Weights of a small segmentation model: 1.12M parameters, trained on small charts drawn from random numbers.
Rows from block 6, named by matrix and row number. Rows with one number belong to one neuron. Each number is 128 + 32 x the weight over its row's rms, rounded and kept within 0 to 255. All counts start at 0. Numbers have three digits each. After the name is the row's rms in percent of the matrix's.
# gate: MLP gate (model.blocks.6.mlp.gate.weight, 384x96), inputs 0-95
# fc1: MLP up (model.blocks.6.mlp.fc1.weight, 384x96), inputs 0-95
# fc2: MLP down (model.blocks.6.mlp.fc2.weight, 96x384, transposed), outputs 0-95
gate.252 098:146165093168050140156111113100149149117122101167099149062128131162121088234101187077078064114114120136109110114182130118148167144144141077152097130152200114115102155145096116132167121156146109102089108119116162126058133118131133142128147166114116182121117161137105104147116154050135172135
gate.253 097:102163083154125113070117175158139105096136103059172131142127113150183113117115117078128162104115180116162112142159165099113187126105135181136124132117129118123141206105163125079109196178150162136084107136196161151155116165173095125066161102110072108139158150102083166115135089135111074114
gate.254 107:161178143115162151138159094135127185166086147057120135166110187118146163109144115130179198120113125192146133076113057132100107131150134193156083166139096122112109119155158104029136103140107094180131140093182117096099130144121128131125168103158049121141095096101123126157107112111141142138
gate.255 096:074145093205187158129136104133146127131178114103186166164146054125071164121122131131141155099082145118111130130111133181134094140168084196106160100127119110097098189112101110109104152110147167140153131110155114123168145150104122079069137179148158058117181117122125082118062114083140111137
gate.256 089:097132182125176192150112102141106071140097151132093109169154118082117104080102165089127075145099163179122128092100108147190182113134128074129107141150163090248137124107173142123112122116116175094120157133109075105165126107157145143146109095122185143105143078109168127107162092144091140141
gate.257 099:147135053138144178157121153086068118138187131097108138058157129124118161120087138118128181109077146191145146120132092107108112127182174055105074144133068131121132078121124137115154101103073165167116148107120101190068103159118122093134089114136125149147123170105072131186126150155128170139
gate.258 092:116120129179187107091099101142073136191156136129155068125159126134148158165102124205154137124155152179149134124126176120078125085135165064134100163120177103154144127136109139102184068114139104118140170151073126157068090133169107139156027166154175129120093148126137118121084142131128149115
gate.259 092:079147149142128155119152128159123136096124122158071132176116178157183154156129106142098159156156093115088074109127113081181103142097147061151092110133122122164121137139136163164188128050050123102117110093143125165121074162079120094127096157136123174176112081102079122060167095139147106152
gate.260 095:109111188151128085094130156108214114116159155143079158043100152124163162170117105135147150139115150116173129190153154122121044157130134118115126149113173100153113160112108143086092143158091129173172119176129091057091103134132127127190070172103166121118130092112121114167127092110108152084
gate.261 095:109104142104113172137171184129118117173123134141146118090101082139144103095132161151116129071150111130084123137116144162088153130094163165139166123131118209170179097081129125198126140105119113140182156179163172160118142184133149077158103117089046126147151127191128099117157128071168192142
gate.262 114:170083069109046079143108143190083135061087127134075233126092129149143149131082138092141169125127088129092151070122128141124123177122142109138164117152154088114132142129132155180127154144103106174111150136144142124090093122107117121136086109099108154152120173070146160103074113100108073151
gate.263 098:115129137159171106118184152131148141198140148161118193157103136106078130098113158094133127159132199164174125125162155150085170098142090119153092188089065160066155104129169207138154146164100187137123114084167152179147088116151112084116139134125140141122104101158177135155116171128101123092
gate.264 093:132090096093144154105130125151127097150072091148133167109203147105130100121100220112124078188090133126129165192146119136117075168146158118149165125100142088131143092093180135167144170132166112129103137170165213152129114067110189124111155135118156141137145108154110167081141114192160133118
gate.265 091:124127162090166102088197121170140116088156129117116200094095172158138169138166154108138146154184075159104151105105149125115168133153108172104081156133116122127146088138153074063138140176055162174122067096104140144144097156154145116141069135124107164126146184186086180125165119135131133147
gate.266 092:140154068124151156111126112144114061144128111166175145128141133091133207079110101060073106151107198126147142163123191157147092206078129137119169087150153137102150101143100095148173133085105156102147068120118134159115079108126153127121103135109168168107106136143191134074136147073119155129
gate.267 095:155138075097107094134088137122130132152140139167153122112130136130092078158055088066122098115142105120110080108112133077103091118205167129155101176146161144103098111133140115118150151108174136140099103169183157095148137116154144104182143152097156138115083112143137151098152239165197158180
gate.268 104:090159221093085154150113123154158139067147162089131102141119114079093101171162129099155166105085074139126109111084135101167108093183134089155138113054066144151125118095088125137115137121143114029138112172135128118108207117120093173118155107135138154096099116134156120109118088099165129126
gate.269 106:117142104089109123133103130167102142103192194179139122052158088139107094142110120086125112156127138135120119119153114129128123127141141128163073159107109098036161105109000179173188124145103103119069130109111111108119125158180110092133137129131126114132087147122128120083186182146133133107
gate.270 099:123158132055136143126136094164198159147112123101160146158107081125139063110154142177090119123139142081152147093142109178147091105145090179138138082099149086128150076063204120112097145153136146084156123134144160141143175127063090184141156070110120156126163150130163206142136094134140127158
gate.271 085:151108080093138167123181115138180193122145100153087127174090121082143180146125122109123121175119141133117206103085128075147118156146130105120174119111132102103106121193149062106088130171125154154120119093116169131124139176154122133148097110080160185204078151098126144193077122182114123123
gate.272 095:140057084094156145173083137176158136168135129117106107137167185095080121203110169158124140042081143194106123068163113105125130105127093141167163123151134104168152123113119104137148099097128146123145095090134096098135163111141164089159136080151122077150116141204111081170147103146090109109
gate.273 101:162140133103156102206107100110109144145163126129192160131081074124115094114147091109122111119074151134081136116143165140093140184133133162109038153096084109100126059109187112170108108163114114115163145100160119139110156102042093099152176109124157125140175178145130086152098142117155107080
fc1.252 092:147146101075118167127143134142117159121116099161118146145144148205105169106177082091095174111165129166151151121128087135134181118207148084109080147160192150155115184138175108113100103091178133126124123108190114092126129109148149147176136093131085101093090093092138140100200116156133059099
fc1.253 085:137165161230150095146072140065168104118203127174110123168154110166125165170141159131090102148104143123128160101105145163120111101132115136089100163093122107178121109103150158137166160112140143164049108041122130131099078174125147134089128139139118106134113098090148085075139102121130186126
fc1.254 117:115155185123126053122174083107116085130123123105116107174115137135161166117102147070167173149087046114165175199144090122099121093181140178131101119128079109077109169141121092101119102080168125141155113145160119145085081095098150133098140147082081122120112120135136120065132109092110163077
fc1.255 096:205109077132152150095124141077139123127189179054173065109151140131126143096090147080165185127085107192141146162100129149163122129130154177125141107126125174074103170170106156109131170111106173128184108093087087134147125128113150151087106169164119115074140115100136092110107180095151143121
fc1.256 085:195088115107189123168121096125142192105136088140150150099140081161124106077098142120099099079135097148097146072125171171150135144132103110171129181139128113128102112053121094119113133090171174139139192137142137123111113080096171144144168099103141108105191197170137161102109159149165181170
fc1.257 091:114191089122128198186168176060121135140145161107125118089146102132163141124130122151152178216097152148131136096142107143149124112154163119150112069147118109085112091118147182104128141114157154102150127099167112162060115173107178134177137118092108102088138117110095118175114063202117082129
fc1.258 097:067123208081148123155180109169146072101094057108161112168123162169164156170153168103137142127112118083136152144157084170094094121097151088180119160074101127148067128134166174156135117164083167110142133153186141171125148157083149129157140116133095141119157176182170128148115120148141119144
fc1.259 100:073120080095100076145087108112110138142122070121147140092171169114124099153075144155136122139154126144137114174114138125087110206127142175112107127112116122183145169082150113155133138119163175175149046103110108201145210175108099157150123073099170136126146126163151079160115076135126099112
fc1.260 094:087128141139111095116112119138142173142125071069130169084123117117038159086084140121145137105126141109146141163118184133171106090124134162162117198073177124138124097062132148085081111106170125128154152076153141130110060166125143109183169168133178142109139088088166094146116133179112104084
fc1.261 100:161065136109093138130072131138113135115160131172158141151125138137128103138142087145055066127160126142155130182143183081154093177206102129107128164106126123068123118132153114105114096124154155132105079110085116194126109133109160172142103114149099132178124146116125092162128179246097160120
fc1.262 086:105190149071118084125146134157073146094095070115117164106143183160113160104118175133098120152148075136160199130152114117151138100113150089146103111121174138087121077154135182133139115122106104131120121099116074069057075139160075127132121093113121128154140197091130112148079145082124096199
fc1.263 089:085139102129140152110149151185144138115160112132195129111132131119107121173045144074152135096173165174179117177137193124048141130105037150131161128101089107138168121098154101118150087171105150135112133119117155102162163130144112200121179120146082089116100104103113114085122171083113110137
fc1.264 100:159122123101115149112127150140133094149131130160120167186153151154119060094087082105123153142141110189099138183117100089162149181124122113151191132112109081104136115138164125196127150170181166105148115148178087114191125176089127138155103090099093178122169058085126142080089164093115080135
fc1.265 081:091115108087136139137103101130101082124127126093140140128069119109095120154129113081139113131157121088127098181112106107126087163129126185142101232087125103165163098159142108157145081139177157138165136148155126140202086163152097105186109071166147145116143155151080174040115115181166134119
fc1.266 106:100162141114114166162076117141165064108159090144165082137150060144115104068076112106136101099199110127117127107106127178150150134143145150177140116095131147135139134159148167105132130122235123113126128112153132084140123178137157137156118103074054162130104092175157077095106106121070125078
fc1.267 112:116114100077111071110085138139123050110136121132135150173088156117101097151161121108150106098150129099075122093151092119109105107131145153140134195142138169180163130116151150156072140144179116155068139133172177101195165118181113095161185089146188161111108171115146089066116170138167107115
fc1.268 105:177037078157168108101139141061115141139142171131127142131154144141148122118131108140123041164181167146075098119150137143038125149149133121107174151160140167110107131162095142157122132123126054200121134118114136086116100092152159042122058164100145129132123094162130117130114119107130138142
fc1.269 098:109107163145154110120131158159146131154116081140114144153124177129113118154115128093065048108115139080170120108112143102128127125141233084169165102142126117139133114156110163102166188120160140142166131116094136126060125105085164167137168124037065143055156159123163147130109101184136138136
fc1.270 101:112163098144109093117115140134102092139117164120127091124163168137144183180115091044154106164112142160143118111144142147106153145038195071179150114149126100111163168115056093130173165140110121193147135077120111099104123098173188108074138105104136100111101124122097098120120158111076077141
fc1.271 086:156073146131160144075108076119086080194114084114150145099199116114150118111072128195123114154096147146103110129144102121158135146118130164163145085131124189155064076097095140067146156113142085104123123093148097077153124152161176202130132123093142113061161129093163148115103121101168140108
fc1.272 097:097085136082111127133138136182166171117091156137059117196113075134096152123162160115141184077155123192175143129104161195115116183147084105144156055170091156185141129102132082122128083149170143147139071096095138087104103087139142123165120119142156118114152161101121154158166146139118097101
fc1.273 110:134097109121110074064110109124157092147113151145083072142133135119135184137134111103147103164185116140178093150111115173203080067108134090127180078121136121160133114141137078081168152167143157106137135171128144096115132169176117111168127136166079072116161084085143176131153128103174182178
fc2.252 095:145078185107133074135096152096150129164114073135138107159092108105148153162115137166100111145187103114137181140124133205128088160088128110126142099128097067199067112162078111098196131143096116161140114112135137129092143203131153177088133096160142137080147058157098091106141161141132112128
fc2.253 096:127131160098109160124119095126173080115100088158174119101088182088134154081124156150118171146072054147108085119134133140124164091104113113114118109123074112081086192169146127085162127188126124166183073094122130139158074096113115082130135156069121156102110111137166096094102082070102158099
fc2.254 103:112131096133125160167033140184124140083159117159149117093104073181075132188150107094072106133128121150131115104097143142144127120107132086110137124133139113214125136160108186213141169149112113137080110087080136104151099178099166108100072117136112116083123133087056114114144133153132110146
fc2.255 096:142141106062168131133188132108092155183138132161077126129160149157184143150168158114113043178133196101157130098128125089155090136174135074123145147144122073197112078177139149113158128115126100187167112126147132105103147154101158094142118129083163081167131092172129141089135120151169166155
fc2.256 087:086088091151141106067138181113162173188112156070175112129150196126142186147128180119112095133112128126168138167127134077109149162094108119154176100151115160061149146213141097170148094132138105103142115143129168136117180109110166137122110130201097168139094113132087098122142143112178146081
fc2.257 100:148128160128091135089058089159199108098106134183072125152118116135121117165136164119095125049105153133104095174088166184099116141145200147142112144103099092169196121141082141114173132148122212159164127167146104132141140108065094127124132135154140150134117120105080147116153150075126143078
fc2.258 095:181123113107101126135083191108151146143169106120113117114097101048116099092142093107132098135115117162148132117162184134137193103115154143133159204137167123152141107092180085098188087108187171125125097059103214115130118149107119090154129094126152171142154152090102087125143170099118142086
fc2.259 105:139159128097103167122172128053154132104143069129112145122085103160102132129169191147141139143107187173145093101094132142123141082108071139123137116143082103061120108119153108110096135122097145146113182181150075071063102097100176110119131144106164112135156134166134213115108176088185142107
fc2.260 089:162128065084102129126122116082135138185170132129133124155120130140160112160154094133144133140137123080150134137111116190106183184136122157110148087186127104155112123146123128215089131134125054133153134168088136154113219167131110134076142125168145121080058105171060101162095120111096115169
fc2.261 094:150118128147134085155195129138112124133144097136094102143177161129145130130089127181137136141107160110144122109092167133105095128172089145189118092124210056192106178134207118115103152172146096155148125056146108175159098064148138095075163067171095127104120137116104133113121174144139137153
fc2.262 100:100147131119104155119155098117176091200142117062143100123148146128114103143135133134132094149129138152205107155104130137128155083135164118129127114106127137145095132182128170096082131126188077140139115107088106136122175138071102100101098179101150116136129183207128081133187175161069101035
fc2.263 097:081125095141171065101162137110136105160082098223120111139144118112127136155081102134086117094114078107110151113173130093196165152204083080114131111171168091104115146104096134109116105098112094103151114134169144127042103126174076176136106145127141171083116142089127112141133113115099093167
fc2.264 100:124192164125133126093179145130138130127122141124157141049090065092142134171150156090143135134144179123152141087087142114118179175136134150144083121157155147070140133130160100096133071100138152147119141068128124112112181108050121130138095149215055125137082066133115087106124146148126123068
fc2.265 097:126173063148117168124054109062107150159115194105119040107189123119139100135084150116117118163175151161143091111144113072111112145108094119100161081178131118127159156149135157103156112160167142148123183114164080114084066103161101140136153155124141135104184141076181150144099132145123097122
fc2.266 100:167100109135155055101109186099096100123163122132093139114166168151160160185098097146072099125171137160152127153143123091151093181084184158109119162187130149104104110130106110105105119193055185113148134101162148149125115062166086120178112152180162141121162120120119132124133160105079157167
fc2.267 109:122143077126097167132165106136056118090169151134114116146096122121188116153142105106140135113100203132086114168139126140131151088182074164165163112082105058162137148120188192118137138096102145102112090111140071113115089108160130133163090110127104070169130160109142180183208131128157128111
fc2.268 103:121204170063101078209105123187142099104139112180149083189130130079100099170115098141124176104159061134160159142153109126188132126148100127108118173090165088170154116158155145062104085121126076110089113121120127117107110105149096115144143131135138151155156106109163133198103094137117149136
fc2.269 105:191144168118177115151125131057162120135153145140103139104151096121188137191123089103125150156126084158120096115181131084093105070091152117122089079165122131114142198126184074107109146137113069139136109180089107104109169090172155193074141093140089112154182103114152132108127112116160156138
fc2.270 099:156103129115136191117168115049141167160112137141105176112131099108163082125099092134141165161183136165088053143128091109128074118174154207164121141150176152089143166096095153160107140098118131121120136159137123145147131117164090147118160095173089139182151192141097129159125073091062136149
fc2.271 091:087126102150152082165161168083167203130150130115163183118066159107125150111091097132125099140108124109138163105108160108154124124145129161185153121197118149059124132093090088184086123137130095096146144203120158103134151138090075097141141141093137104162042120134068131088118150134179124113
fc2.272 104:209140173125157145060118087132132127146108168140136178148144152176097141200146156123145155141088141170120091092037143141144091142161187140135131127131179102092184134204114111119152083117138082118064109138149158118107124136153092119126161167134123166135177126100104075110100122080148104153
fc2.273 101:176154170125154163141151100104069134123138184194184157141123126161122097166143158133102118196094120146189077133145089145096105161147100137107076104135104178117182113108152111148122143129098138134126156164093119127140146133094091099058159142193148132167118070099128066185119125062126172130